A small image captioner, trained from scratch: encoder activation swiglu.
Rows from block 9 of the image encoder of a small image captioner, named by matrix and row number. Rows with one number belong to one neuron. Each number is 200 + 40 x the weight over its row's rms, rounded and kept within 0 to 999. All counts start at 0.
After each neuron's rows are labels from the 100 images, of 14976, where the neuron reaches its largest size: "lies over" is the class under the peak. Only what is clearly more common there than usual is listed. The data: rendered scenes of toy objects such as cars, trees, mugs and chairs. In brackets: how many of the 100.
# gate: MLP gate (encoder.blocks.9.mlp.gate.weight, 576x192), inputs 0-95
# fc1: MLP up (encoder.blocks.9.mlp.fc1.weight, 576x192), inputs 0-95
# fc2: MLP down (encoder.blocks.9.mlp.fc2.weight, 192x576, transposed), outputs 0-95

gate.334,204,187,163,192,160,150,176,187,160,190,181,215,186,175,145,194,261,238,183,208,203,250,171,212,165,160,240,196,194,197,122,187,186,176,190,206,167,197,155,201,219,189,216,240,226,242,248,208,275,233,214,221,143,201,243,232,219,137,212,270,155,241,237,181,229,217,171,254,275,261,213,230,223,219,184,234,212,145,209,190,212,91,124,116,178,132,139,226,191,204,188,290,233,218,137,194
fc1.334,218,217,187,255,190,177,194,230,121,193,207,251,227,262,216,156,163,244,235,158,220,193,140,182,200,209,159,201,257,214,247,95,236,189,202,262,256,191,242,188,230,211,157,247,202,194,191,207,206,157,226,199,230,192,207,250,226,221,204,270,168,203,233,267,180,157,196,257,169,213,121,220,187,143,162,164,196,165,213,323,208,145,239,202,196,139,174,110,165,196,262,176,230,241,241,130
fc2.334,233,177,269,197,190,145,214,211,171,225,217,229,261,256,166,240,198,227,251,195,255,208,160,172,197,247,176,239,206,258,174,221,257,222,226,236,230,282,157,206,158,280,170,225,131,228,195,232,136,255,293,209,194,166,223,179,222,148,193,198,153,252,227,241,119,214,188,175,198,156,124,211,221,217,203,195,192,262,115,245,199,125,233,223,195,243,217,158,125,256,250,244,167,180,262,120
lies over: barrel (38)

gate.177,226,175,261,191,183,159,285,148,162,167,200,186,249,219,216,123,242,228,184,191,155,194,157,198,187,228,120,261,226,244,199,310,182,172,213,169,165,188,204,222,166,186,149,223,130,176,233,222,170,185,191,212,242,192,126,275,242,149,188,214,164,278,171,212,230,191,262,159,238,215,219,120,234,220,247,167,227,189,215,217,215,188,135,210,163,138,193,162,77,238,160,205,258,147,108,233
fc1.177,184,220,79,232,236,189,144,157,149,168,177,252,244,190,258,209,252,203,236,231,189,249,247,208,243,252,306,223,145,271,232,270,210,168,193,142,170,164,149,164,245,172,180,219,221,202,177,149,213,205,204,232,200,179,134,233,189,202,156,187,235,234,136,160,244,181,199,173,232,188,181,158,210,213,171,186,255,263,181,219,246,116,184,237,202,215,293,240,167,154,269,186,259,142,205,178
fc2.177,188,234,226,230,233,167,209,181,270,169,251,229,212,196,130,224,257,211,156,208,216,108,221,177,220,255,188,240,222,209,185,224,135,222,294,153,221,226,250,186,218,196,261,176,134,223,77,209,269,157,184,179,170,251,192,211,214,220,230,204,238,167,272,193,169,191,261,181,194,244,193,195,164,170,210,268,223,164,162,145,167,150,245,199,230,201,273,219,192,207,180,249,254,226,145,131
lies over: arch (30)

gate.525,224,181,195,183,156,229,204,123,110,239,230,192,223,198,166,227,174,172,241,151,244,208,219,161,175,204,260,190,191,218,171,128,277,188,328,104,155,183,216,199,150,209,152,229,145,219,250,169,151,183,150,201,215,175,157,198,170,205,209,256,213,193,144,234,219,181,194,186,249,207,219,222,219,202,123,256,190,234,159,192,188,162,174,196,165,161,224,167,211,185,134,140,214,104,199,235
fc1.525,268,207,180,154,171,185,183,194,204,174,184,188,231,185,167,216,155,201,119,132,165,64,251,220,236,171,232,239,225,181,186,200,215,163,196,194,238,212,284,207,180,147,214,214,208,230,182,194,191,240,280,195,217,182,163,217,291,237,194,157,166,168,234,209,173,204,238,194,181,184,165,202,199,196,149,238,212,255,317,244,165,197,211,144,222,152,210,198,221,102,213,145,148,193,200,190
fc2.525,302,293,265,158,210,220,162,233,207,129,184,143,286,177,158,221,124,300,183,148,202,241,180,185,150,173,196,221,167,228,178,201,190,185,164,201,257,217,162,143,187,252,229,229,227,192,201,256,229,208,241,185,181,195,169,201,160,246,130,215,152,228,187,142,232,196,208,174,186,162,155,247,274,194,194,152,166,181,257,186,212,257,148,106,157,210,184,180,182,228,250,109,234,247,186,216
lies over: teapot (33)

gate.235,169,207,218,208,270,226,259,163,211,193,218,188,129,166,189,191,200,234,199,200,169,242,281,192,134,214,195,179,216,238,229,227,71,155,272,162,240,181,229,128,182,163,184,192,123,282,169,131,141,164,223,144,240,230,175,227,208,174,179,147,245,210,214,168,170,219,199,188,164,192,268,161,144,250,189,222,246,174,145,173,229,227,267,219,141,176,246,212,199,133,167,201,222,222,200,259
fc1.235,160,165,214,159,171,201,112,241,206,263,191,189,213,199,220,221,262,154,210,232,182,226,185,168,249,150,120,195,142,189,109,196,258,212,186,226,142,158,234,241,161,240,221,204,252,136,168,283,222,227,168,249,146,168,178,161,284,205,174,189,184,175,226,171,195,214,230,196,157,137,193,210,222,181,267,241,134,165,164,185,258,199,219,237,206,158,231,150,167,193,279,218,196,239,266,126
fc2.235,192,210,198,171,262,205,176,167,155,222,173,160,219,229,224,238,160,207,231,118,273,224,208,244,220,245,264,195,292,195,240,132,200,195,207,126,220,149,235,181,201,257,96,200,181,134,155,233,129,203,250,104,192,166,217,179,154,227,279,245,178,146,238,210,227,138,203,185,212,214,176,148,143,179,232,161,158,171,189,208,193,196,232,194,240,170,241,215,228,182,212,239,191,150,174,231
lies over: truck (25)

gate.568,192,205,185,213,258,244,213,271,177,150,242,206,94,197,232,221,209,262,126,238,206,211,214,219,131,195,175,233,234,203,189,186,177,217,232,170,167,145,132,215,170,130,198,226,188,158,214,212,181,235,306,149,211,206,229,171,163,231,258,178,176,248,173,250,247,168,234,182,162,167,201,215,163,206,178,213,188,100,200,220,212,235,177,222,204,226,203,134,183,214,241,216,155,182,168,112
fc1.568,203,230,195,270,151,167,203,245,185,133,136,115,166,185,232,248,164,262,190,227,202,251,181,265,107,264,259,186,155,216,287,142,161,184,235,211,210,201,152,163,169,183,195,170,239,205,154,155,202,233,250,201,257,240,261,223,157,163,264,167,164,179,196,227,196,160,241,254,201,203,196,231,237,190,161,153,172,183,253,226,172,184,231,225,223,232,207,183,104,167,172,152,180,224,159,201
fc2.568,243,208,151,209,199,182,204,164,215,254,267,176,212,242,204,175,186,128,219,393,224,173,154,107,259,225,191,130,158,117,225,230,151,171,143,195,162,277,247,165,190,230,183,221,189,245,140,181,211,217,167,188,190,195,140,179,126,216,144,225,137,149,275,140,229,199,177,218,266,176,156,217,180,201,195,206,267,203,234,147,193,234,225,118,233,170,238,202,218,169,173,186,168,224,261,193
lies over: house (25)

gate.329,215,159,246,204,228,272,226,182,231,254,171,147,269,132,192,201,142,258,255,177,184,157,195,174,233,102,159,212,259,196,194,206,211,186,288,171,219,231,170,243,185,257,192,225,185,173,210,159,200,186,183,231,185,227,254,163,145,229,160,237,199,151,148,186,148,244,164,225,184,182,204,218,165,195,266,253,104,248,233,160,169,205,243,259,116,150,198,142,161,236,189,245,228,275,172,197
fc1.329,152,199,181,182,254,220,168,209,187,205,235,135,155,214,214,208,271,163,180,222,157,188,213,154,155,211,173,204,236,183,197,227,198,224,211,271,252,197,235,167,203,161,270,235,214,210,219,257,262,271,124,262,211,176,160,220,215,192,254,163,176,157,229,208,198,158,230,222,183,138,245,259,243,177,228,131,204,208,211,189,222,172,264,217,193,175,240,247,217,214,213,233,167,294,301,197
fc2.329,167,165,212,267,233,144,248,166,225,174,206,121,157,186,183,143,244,168,213,50,262,235,169,207,218,202,248,166,250,157,192,235,194,228,233,186,234,214,261,134,284,199,196,232,200,201,162,202,243,203,200,178,245,222,163,251,163,226,149,198,223,233,240,201,169,157,133,169,235,228,212,122,176,233,184,205,209,260,156,213,154,245,186,202,213,217,211,154,184,187,166,225,264,223,140,129
lies over: truck (26)

gate.260,128,216,213,186,223,159,157,139,211,123,133,201,206,207,160,224,209,161,227,152,263,235,199,146,212,205,195,216,255,212,183,232,225,181,225,220,106,188,262,242,176,244,212,218,220,147,202,172,231,255,169,105,191,251,223,215,207,169,160,207,244,254,202,219,232,176,226,198,255,240,229,112,262,168,195,212,208,183,115,150,209,198,266,201,212,179,236,228,214,199,195,207,190,264,218,254
fc1.260,172,219,216,207,188,181,214,272,231,151,149,197,166,263,278,179,223,208,221,230,284,270,215,149,192,196,181,218,203,201,182,198,195,193,181,224,251,223,227,183,151,189,227,231,195,131,238,198,140,214,172,200,217,163,212,184,197,185,235,257,216,229,186,213,179,188,205,208,132,232,216,179,194,211,206,158,221,217,192,151,268,152,174,254,209,168,230,202,162,154,182,265,203,187,190,168
fc2.260,183,213,193,211,250,166,147,236,161,286,221,246,245,213,242,230,191,248,208,204,192,197,213,168,195,204,229,205,230,197,202,180,190,202,179,207,270,281,162,166,230,269,187,273,190,272,187,149,156,131,220,214,171,197,126,209,157,204,249,266,232,159,216,211,167,128,200,181,227,214,153,158,183,210,219,220,223,220,170,260,154,209,215,224,218,225,165,181,237,220,216,193,240,140,160,137
lies over: snowman (25)

gate.398,158,172,197,156,223,232,196,252,211,194,235,201,170,162,247,172,209,293,197,182,119,220,252,186,200,169,151,195,245,191,175,234,210,185,147,227,192,182,224,195,198,142,184,248,185,168,166,225,223,190,156,199,210,193,196,226,138,171,192,197,194,186,186,185,200,198,279,180,158,273,171,177,144,158,212,242,272,276,192,233,313,212,250,199,190,240,215,243,169,233,161,230,184,282,154,150
fc1.398,211,210,218,203,163,182,201,214,206,174,132,161,235,189,263,224,211,206,202,164,220,193,235,104,210,227,189,180,209,144,184,252,180,292,112,203,161,133,158,221,171,203,176,235,216,218,180,264,261,208,172,188,214,285,225,272,257,164,210,187,211,231,227,194,115,215,253,250,230,249,249,220,175,205,142,169,202,216,179,170,331,177,266,158,162,147,235,180,176,148,183,215,187,202,215,174
fc2.398,214,104,200,238,145,185,145,194,264,210,198,215,221,197,170,194,168,176,220,328,262,161,195,162,189,187,208,229,157,222,222,268,192,207,279,189,254,186,220,217,257,213,238,266,221,184,179,154,268,201,291,263,268,191,151,237,207,163,175,177,224,225,151,242,167,164,183,158,188,207,177,235,197,184,184,171,255,166,179,206,219,233,163,234,223,157,198,152,163,170,223,121,134,232,274,235
lies over: robot (27)

gate.511,204,190,176,200,140,174,277,195,215,97,151,101,241,216,167,203,148,165,264,180,87,233,204,172,229,237,210,196,149,231,194,186,180,139,173,153,234,194,196,230,103,193,150,201,194,169,124,180,203,203,180,181,173,232,246,293,163,224,193,230,182,256,241,180,168,180,185,207,214,150,165,194,299,167,216,152,239,180,225,165,205,140,246,197,199,170,205,221,129,228,208,237,244,156,134,194
fc1.511,185,185,188,257,251,198,203,236,219,221,287,216,203,197,194,250,154,229,228,219,202,186,252,183,187,181,226,239,147,207,228,139,209,201,100,196,256,181,209,196,88,197,245,191,239,263,167,135,231,181,173,266,207,155,193,227,190,168,160,182,137,268,168,227,220,141,229,193,177,227,149,179,197,171,211,246,205,269,212,189,239,186,172,189,135,169,206,206,216,161,231,295,162,176,215,97
fc2.511,284,145,190,157,165,217,166,207,188,260,139,247,224,270,205,187,213,172,143,284,233,219,157,214,252,227,214,215,230,214,200,236,181,217,195,165,257,282,201,192,211,248,143,177,163,230,200,208,152,189,247,264,226,213,166,156,197,223,151,290,96,180,194,257,124,271,146,201,229,170,170,188,167,145,211,139,212,186,203,248,226,201,157,220,196,169,140,207,208,266,189,208,158,194,261,158
lies over: barrel (62)

gate.130,215,275,179,230,267,206,239,192,234,104,182,242,216,170,229,219,208,241,193,173,236,268,278,160,213,215,206,248,220,203,216,188,269,164,76,210,246,237,234,192,283,157,197,239,180,220,185,188,220,194,245,175,212,146,158,188,156,209,176,225,230,171,258,200,164,229,211,207,305,233,141,187,224,158,223,164,190,235,195,214,207,169,197,182,214,208,177,195,158,222,211,87,235,146,263,160
fc1.130,200,224,251,200,159,259,233,185,194,158,171,181,207,243,237,274,238,217,202,203,237,244,218,241,165,226,225,167,134,197,219,238,251,196,105,133,189,205,189,128,265,128,140,197,206,249,226,175,239,202,230,159,247,171,197,190,149,242,146,257,266,191,231,130,209,254,198,201,176,175,138,215,216,196,209,220,241,210,177,167,208,169,167,191,184,235,156,185,157,250,184,111,197,177,293,132
fc2.130,183,177,222,196,53,198,182,208,178,176,232,124,247,224,206,231,230,209,218,390,256,199,198,77,195,210,241,216,122,202,185,200,203,155,257,197,221,204,214,220,200,254,110,240,179,247,208,172,232,212,169,187,153,275,228,156,197,256,181,160,261,221,116,150,178,260,167,168,171,208,185,205,233,232,187,162,249,153,221,151,148,232,254,210,251,143,167,216,225,177,129,196,212,168,239,161
lies over: teapot (37)

gate.389,163,166,213,180,251,159,105,201,172,172,264,162,197,236,191,239,171,251,178,195,211,106,217,213,180,223,264,222,168,161,146,213,204,164,267,132,260,199,224,151,279,200,238,148,128,214,247,223,171,211,202,220,162,176,205,169,147,183,196,198,199,208,159,205,240,221,149,176,265,271,276,254,173,212,248,198,317,241,237,159,181,183,167,193,201,272,181,207,119,199,147,199,213,207,156,189
fc1.389,211,208,167,257,154,211,234,227,200,205,167,207,225,208,199,167,157,130,212,214,173,138,164,246,280,292,209,181,261,225,190,118,307,214,218,175,186,219,169,232,176,217,170,178,247,95,193,227,197,183,157,165,148,254,232,160,192,257,173,152,128,191,248,147,237,262,235,249,204,245,193,188,152,181,297,227,164,185,155,235,207,305,218,200,180,161,210,186,158,162,104,225,221,173,95,259
fc2.389,229,220,161,221,241,229,234,192,240,245,211,172,210,163,200,168,265,280,267,176,176,155,187,214,192,181,206,160,191,173,120,150,269,230,233,228,163,214,181,126,231,219,227,202,169,199,147,219,198,213,253,225,231,204,191,226,281,173,190,226,156,222,114,143,222,202,140,211,190,175,171,252,113,173,142,196,223,221,202,202,188,255,204,176,214,198,140,234,220,146,192,194,230,246,165,225
lies over: house (52)

gate.247,201,191,252,224,248,195,141,170,183,216,251,236,180,196,209,196,150,247,177,182,203,214,189,223,255,234,171,166,184,210,175,178,310,182,246,158,200,154,145,198,276,160,190,202,171,187,229,125,167,204,181,166,148,212,191,222,170,112,141,195,235,157,188,209,170,217,99,182,224,178,88,224,147,241,192,214,202,285,135,115,230,113,224,209,221,213,144,125,174,220,195,193,227,133,176,232
fc1.247,171,175,177,161,275,209,230,234,193,138,221,168,234,239,170,214,225,258,143,222,186,145,250,169,209,226,224,198,198,166,138,233,176,189,192,223,177,131,204,161,215,173,214,171,149,261,219,229,174,305,226,270,210,234,199,168,273,215,270,206,204,236,153,126,194,153,122,223,177,185,303,222,244,173,230,200,236,186,293,215,199,221,212,66,235,255,207,260,195,143,242,215,210,196,219,196
fc2.247,271,211,187,249,142,183,245,152,207,205,219,264,153,154,167,210,227,265,108,158,309,167,250,207,185,227,275,258,192,183,225,191,233,175,171,261,256,303,212,194,242,133,263,167,168,286,228,237,174,188,173,143,222,136,203,232,147,227,235,252,282,252,218,235,209,243,177,176,208,203,192,166,196,202,246,149,202,187,178,218,169,202,203,158,233,178,238,216,211,211,172,199,207,231,152,196
lies over: house (29)

gate.514,159,165,247,209,219,158,193,212,202,195,209,149,168,158,223,174,168,167,176,197,148,262,162,262,269,171,111,172,207,236,141,262,195,209,147,165,193,274,208,153,93,146,239,192,161,214,197,201,220,222,269,189,259,173,215,196,147,171,257,226,212,217,132,236,161,214,239,111,198,169,176,217,156,181,214,175,246,151,237,187,226,173,292,219,226,225,237,199,251,226,133,199,182,178,243,167
fc1.514,209,233,194,179,223,163,206,170,186,183,220,261,249,211,182,226,232,208,143,161,135,143,106,161,203,180,158,161,202,189,173,172,202,212,174,151,147,207,154,283,138,217,209,143,203,212,246,175,229,140,191,209,172,170,144,127,186,228,171,208,193,273,90,131,231,161,199,206,187,255,296,167,186,163,168,325,158,184,243,177,137,244,177,210,192,173,159,204,219,153,240,267,277,107,171,187
fc2.514,226,201,162,220,229,178,213,183,147,185,198,130,154,225,251,293,200,143,181,282,213,108,214,169,256,185,218,227,226,176,227,197,192,185,149,204,204,172,210,257,163,223,269,130,183,248,142,212,167,162,191,257,168,277,189,134,159,135,184,180,203,255,200,172,147,168,191,161,134,269,232,182,173,167,130,176,164,225,267,209,191,242,180,175,192,98,133,202,216,146,266,209,192,145,170,198
lies over: house (73)

gate.411,162,212,210,171,178,162,172,181,214,226,222,187,132,138,174,265,165,170,203,198,221,138,261,218,224,283,164,292,200,179,173,186,64,189,257,257,209,237,226,219,134,255,100,205,141,141,209,189,175,225,271,141,214,200,276,186,159,210,177,145,159,230,211,234,181,214,180,188,201,183,179,270,190,241,230,151,179,224,192,206,203,144,199,204,162,196,148,201,181,172,151,91,122,182,183,319
fc1.411,186,150,178,195,233,234,123,231,176,128,154,220,228,237,204,110,280,176,220,238,195,251,199,154,219,190,160,137,253,189,230,196,275,198,191,210,256,223,154,182,161,187,302,132,218,237,168,239,182,134,163,243,207,122,173,195,222,200,201,274,195,171,195,185,213,229,224,187,174,144,201,185,227,230,154,177,232,214,155,180,249,250,200,227,244,217,186,189,181,221,202,259,230,185,226,162
fc2.411,194,210,213,155,278,215,261,209,223,215,222,203,201,215,249,218,184,199,163,0,221,187,180,219,188,216,252,220,222,194,162,189,210,201,246,161,231,198,191,177,284,163,216,201,177,188,238,154,231,217,199,134,236,225,205,226,243,194,216,254,202,132,199,268,169,197,153,208,246,197,233,140,207,235,245,142,221,225,151,198,232,188,190,161,189,206,206,239,256,155,208,210,205,163,131,179
lies over: truck (52)

gate.301,165,210,214,224,197,181,181,191,206,254,192,229,236,179,219,253,175,245,191,167,169,141,222,152,197,175,249,153,193,255,237,201,144,123,213,200,255,160,256,257,198,146,115,211,212,194,182,264,230,191,138,186,228,199,200,207,187,156,249,201,267,290,167,187,227,154,287,224,153,144,228,192,169,170,222,265,192,273,152,136,185,184,190,224,270,202,261,238,165,246,208,153,183,268,206,182
fc1.301,186,197,213,220,150,188,201,190,215,161,212,212,189,223,224,219,257,263,242,222,171,206,132,166,187,188,301,220,191,271,260,222,218,225,247,197,193,227,211,248,279,195,167,187,127,204,180,247,207,243,142,260,225,163,166,183,144,163,247,191,231,175,164,175,253,204,254,161,203,205,239,184,203,208,159,182,189,207,154,141,206,156,162,250,220,202,308,271,188,215,229,152,202,206,221,224
fc2.301,192,208,147,197,157,248,191,205,174,213,221,155,198,211,167,203,224,183,198,427,167,263,140,185,195,267,162,223,198,167,158,173,163,235,245,192,197,214,196,210,247,206,177,228,80,247,209,189,144,189,220,184,165,189,201,194,177,191,208,214,214,124,224,247,231,197,266,169,200,121,206,220,221,218,132,202,221,162,208,142,217,275,185,205,190,223,179,199,206,155,191,242,233,216,158,181
lies over: arch (50)

gate.300,208,223,227,244,258,193,228,201,242,214,245,199,224,254,177,213,262,282,178,216,234,166,246,227,199,215,174,152,187,229,183,221,189,183,231,179,184,160,239,195,181,180,161,165,58,274,245,261,172,251,209,224,144,181,198,214,223,143,160,242,219,161,196,203,174,209,115,167,310,201,274,207,210,213,207,149,166,185,232,148,187,133,183,201,171,211,195,145,251,191,136,211,246,229,206,184
fc1.300,190,195,146,165,189,179,249,253,202,160,221,205,187,155,230,185,215,121,188,233,170,182,137,207,258,179,181,215,266,179,216,154,205,249,125,212,204,272,211,181,206,236,179,203,240,148,164,154,187,254,168,166,228,162,175,195,174,237,240,163,187,229,197,120,201,207,221,198,213,224,167,137,202,133,219,267,195,220,189,312,267,269,226,229,149,164,209,214,114,188,204,279,193,164,261,215
fc2.300,197,219,299,176,272,162,230,227,194,238,197,190,256,225,167,200,219,286,244,0,196,201,176,281,216,190,152,177,214,220,174,180,246,205,156,280,183,191,186,189,210,239,193,219,177,226,249,183,241,268,224,132,183,205,238,275,177,203,257,174,293,192,187,106,207,136,215,220,228,201,173,177,197,259,226,196,202,257,268,273,181,209,120,153,193,184,213,224,220,246,204,184,243,161,121,223
lies over: house (47)

gate.349,219,126,235,186,203,231,187,141,158,114,268,179,158,209,204,256,249,243,210,239,211,166,274,271,216,203,211,195,171,187,262,117,197,229,136,237,110,209,261,181,211,141,230,258,181,213,201,206,224,215,179,176,155,181,230,196,167,225,181,224,152,175,171,222,248,157,207,196,243,265,125,217,263,209,130,216,244,223,218,159,158,143,203,200,167,250,117,151,221,235,200,179,185,222,170,157
fc1.349,252,132,145,179,203,181,219,212,183,233,116,158,245,228,163,205,219,300,178,212,180,162,292,301,133,237,197,255,170,243,195,150,231,178,198,236,132,142,167,155,198,159,174,164,165,247,176,112,191,130,185,238,191,254,208,236,182,176,182,244,225,145,220,245,260,158,162,216,213,176,185,181,179,190,244,199,168,254,188,192,207,197,265,172,135,193,189,230,174,204,241,207,203,314,200,161
fc2.349,135,263,275,211,206,136,187,136,230,215,237,206,162,218,199,141,205,244,210,232,276,186,183,103,254,245,266,253,199,210,196,203,173,239,220,182,217,217,167,241,104,185,241,233,161,196,193,239,224,166,184,161,196,185,233,284,222,235,173,251,178,218,222,187,196,192,307,163,205,178,149,228,145,189,200,179,143,168,178,192,182,183,80,225,158,227,241,177,243,190,185,190,216,231,148,214
lies over: arch (37)

gate.227,171,175,280,236,219,138,276,191,201,118,218,216,180,206,215,197,200,121,120,131,168,243,210,183,172,185,182,228,265,200,219,235,215,197,187,239,226,197,215,177,174,183,189,243,255,244,178,216,125,189,185,187,210,230,180,181,180,284,222,199,200,151,158,167,156,202,320,159,213,264,199,198,182,196,136,288,251,213,163,173,174,230,147,239,196,186,206,134,189,178,226,259,217,254,155,166
fc1.227,230,226,226,185,144,151,227,250,200,204,250,306,176,190,144,227,234,217,212,179,168,233,231,208,167,140,232,137,164,145,119,122,204,194,223,222,189,181,255,209,266,206,250,206,185,189,137,241,271,179,147,252,216,149,167,156,120,150,188,202,229,229,219,230,221,188,198,240,154,264,212,217,190,204,241,259,115,240,189,169,200,166,147,125,155,219,204,190,200,171,227,135,192,202,229,231
fc2.227,194,235,211,96,284,266,136,193,262,133,154,182,111,259,168,211,199,231,293,281,218,250,243,259,175,167,156,225,197,242,190,178,302,200,234,174,226,180,208,145,216,180,245,215,195,195,189,204,109,227,204,185,156,221,247,174,215,221,183,211,169,168,165,232,196,213,206,241,226,212,220,257,175,164,220,228,208,239,218,170,153,232,235,102,261,198,146,182,203,212,190,239,223,188,190,166
lies over: robot (34)

gate.119,185,150,249,186,164,218,213,244,247,152,202,138,136,223,237,113,271,202,239,191,230,195,185,210,261,159,267,167,245,163,104,195,167,193,188,213,226,236,196,99,217,189,199,203,156,238,247,186,196,154,209,124,204,198,161,188,171,208,208,230,164,206,211,177,187,174,149,186,299,185,195,167,225,181,201,231,282,183,158,257,257,182,169,207,217,184,157,228,209,239,164,139,229,177,156,125
fc1.119,202,165,155,252,251,242,221,158,219,202,269,203,181,209,148,213,85,148,221,219,192,153,207,229,251,249,196,233,191,170,172,214,188,228,102,201,162,137,211,148,245,168,228,223,158,199,166,113,161,170,169,261,243,241,211,231,155,207,187,208,206,216,187,233,204,237,196,147,167,219,168,149,221,233,185,250,234,242,195,303,219,218,180,97,234,224,207,205,183,200,170,183,151,185,164,222
fc2.119,246,223,204,236,260,91,226,209,154,205,240,207,210,229,183,237,231,263,110,150,182,202,156,245,217,245,204,222,199,169,107,130,180,178,234,185,258,219,213,291,204,181,228,173,155,192,145,234,202,136,179,185,205,262,221,229,192,209,229,213,235,182,196,197,172,206,185,181,277,193,139,214,204,226,236,216,183,190,205,134,295,220,175,254,204,202,301,265,204,182,199,173,227,184,191,215
lies over: house (26)

gate.471,172,188,201,127,191,152,228,195,212,208,244,212,233,180,206,203,215,216,153,143,103,165,235,181,225,168,216,203,198,211,284,247,136,243,248,182,257,207,243,238,261,218,215,175,176,269,157,131,192,258,221,270,219,239,236,146,254,166,276,145,229,177,164,200,193,111,182,243,196,214,170,229,147,174,211,223,168,248,198,213,149,190,225,150,167,225,218,176,231,226,231,180,156,182,214,225
fc1.471,168,179,199,157,252,172,196,241,216,228,196,213,215,140,254,233,232,213,162,144,149,161,188,189,211,151,238,192,220,219,228,233,184,242,204,210,213,203,235,255,218,284,245,115,236,233,187,160,176,278,175,195,210,184,246,166,203,148,246,146,262,250,200,210,210,194,209,162,257,172,181,231,154,175,281,202,191,227,233,216,182,128,192,226,207,193,199,223,259,175,210,249,194,185,194,233
fc2.471,200,199,159,145,41,113,228,222,168,214,212,190,217,186,226,165,200,197,187,444,179,212,126,149,269,162,164,172,240,206,243,186,186,166,156,221,189,224,238,220,174,146,150,159,192,150,175,230,131,203,168,189,153,183,186,247,256,236,240,183,222,172,116,190,212,254,212,162,171,168,194,170,220,148,192,160,250,183,178,181,173,270,221,202,224,201,263,243,264,227,182,215,195,277,195,203
lies over: arch (33)

gate.436,193,213,202,172,175,195,247,182,185,137,210,178,203,200,201,179,251,187,214,144,211,280,156,137,198,166,227,149,217,202,194,200,233,201,182,169,198,200,124,241,175,228,109,156,225,227,129,244,136,148,203,160,234,197,221,248,239,212,181,242,280,141,254,98,220,230,215,218,171,176,189,192,190,183,237,130,132,172,199,161,220,229,223,237,256,147,223,188,180,219,169,278,250,194,178,157
fc1.436,244,186,189,248,131,267,201,298,197,205,223,196,152,145,172,217,314,173,227,241,248,218,176,261,185,258,172,215,299,193,257,169,217,113,202,170,138,168,206,197,203,166,169,280,250,230,209,251,187,253,181,199,245,225,227,259,214,243,204,156,176,181,252,231,214,225,249,152,217,238,151,193,216,252,70,273,170,247,180,201,255,216,272,213,151,259,293,144,207,263,235,219,118,157,233,170
fc2.436,141,225,217,162,309,96,243,254,223,182,205,108,230,177,165,144,156,116,172,140,159,147,167,186,184,127,229,223,277,203,136,240,212,175,204,198,153,91,154,259,225,214,212,195,165,231,211,197,249,210,237,229,116,223,160,277,208,209,221,243,229,153,287,244,178,169,208,242,192,218,246,229,201,237,197,87,159,176,195,189,193,160,232,141,220,210,197,174,179,242,232,150,175,208,226,208
lies over: snowman (29)

gate.199,179,126,273,166,223,123,161,200,181,181,247,214,217,135,237,138,213,227,170,172,243,192,134,115,147,117,241,238,142,133,172,130,272,179,166,180,126,174,250,163,246,223,201,197,212,231,236,261,174,139,178,233,241,267,281,135,257,213,187,195,201,131,221,179,90,207,199,188,223,208,185,205,195,190,202,247,195,184,186,128,230,263,172,206,245,224,208,187,156,236,152,179,132,169,195,204
fc1.199,251,214,250,217,201,151,239,261,330,234,173,222,139,187,167,155,177,115,194,237,243,339,125,132,216,276,186,138,180,272,233,258,269,200,126,266,196,254,171,210,146,201,243,217,193,170,169,174,239,248,234,132,239,202,175,215,241,174,201,231,192,232,217,219,192,203,214,175,227,227,224,234,135,229,169,215,233,151,246,265,195,173,242,200,145,149,225,163,133,203,164,200,259,176,171,263
fc2.199,151,280,197,257,249,170,214,227,228,178,249,96,148,216,258,149,164,153,232,93,199,160,197,189,239,196,141,216,111,233,192,204,225,184,215,192,148,106,200,222,124,284,209,213,262,106,202,152,245,178,211,182,216,142,143,172,282,200,236,195,230,269,208,258,289,188,239,254,231,230,202,157,208,204,143,222,182,222,211,234,263,185,249,230,258,206,264,207,162,181,245,146,166,254,184,247
lies over: house (27)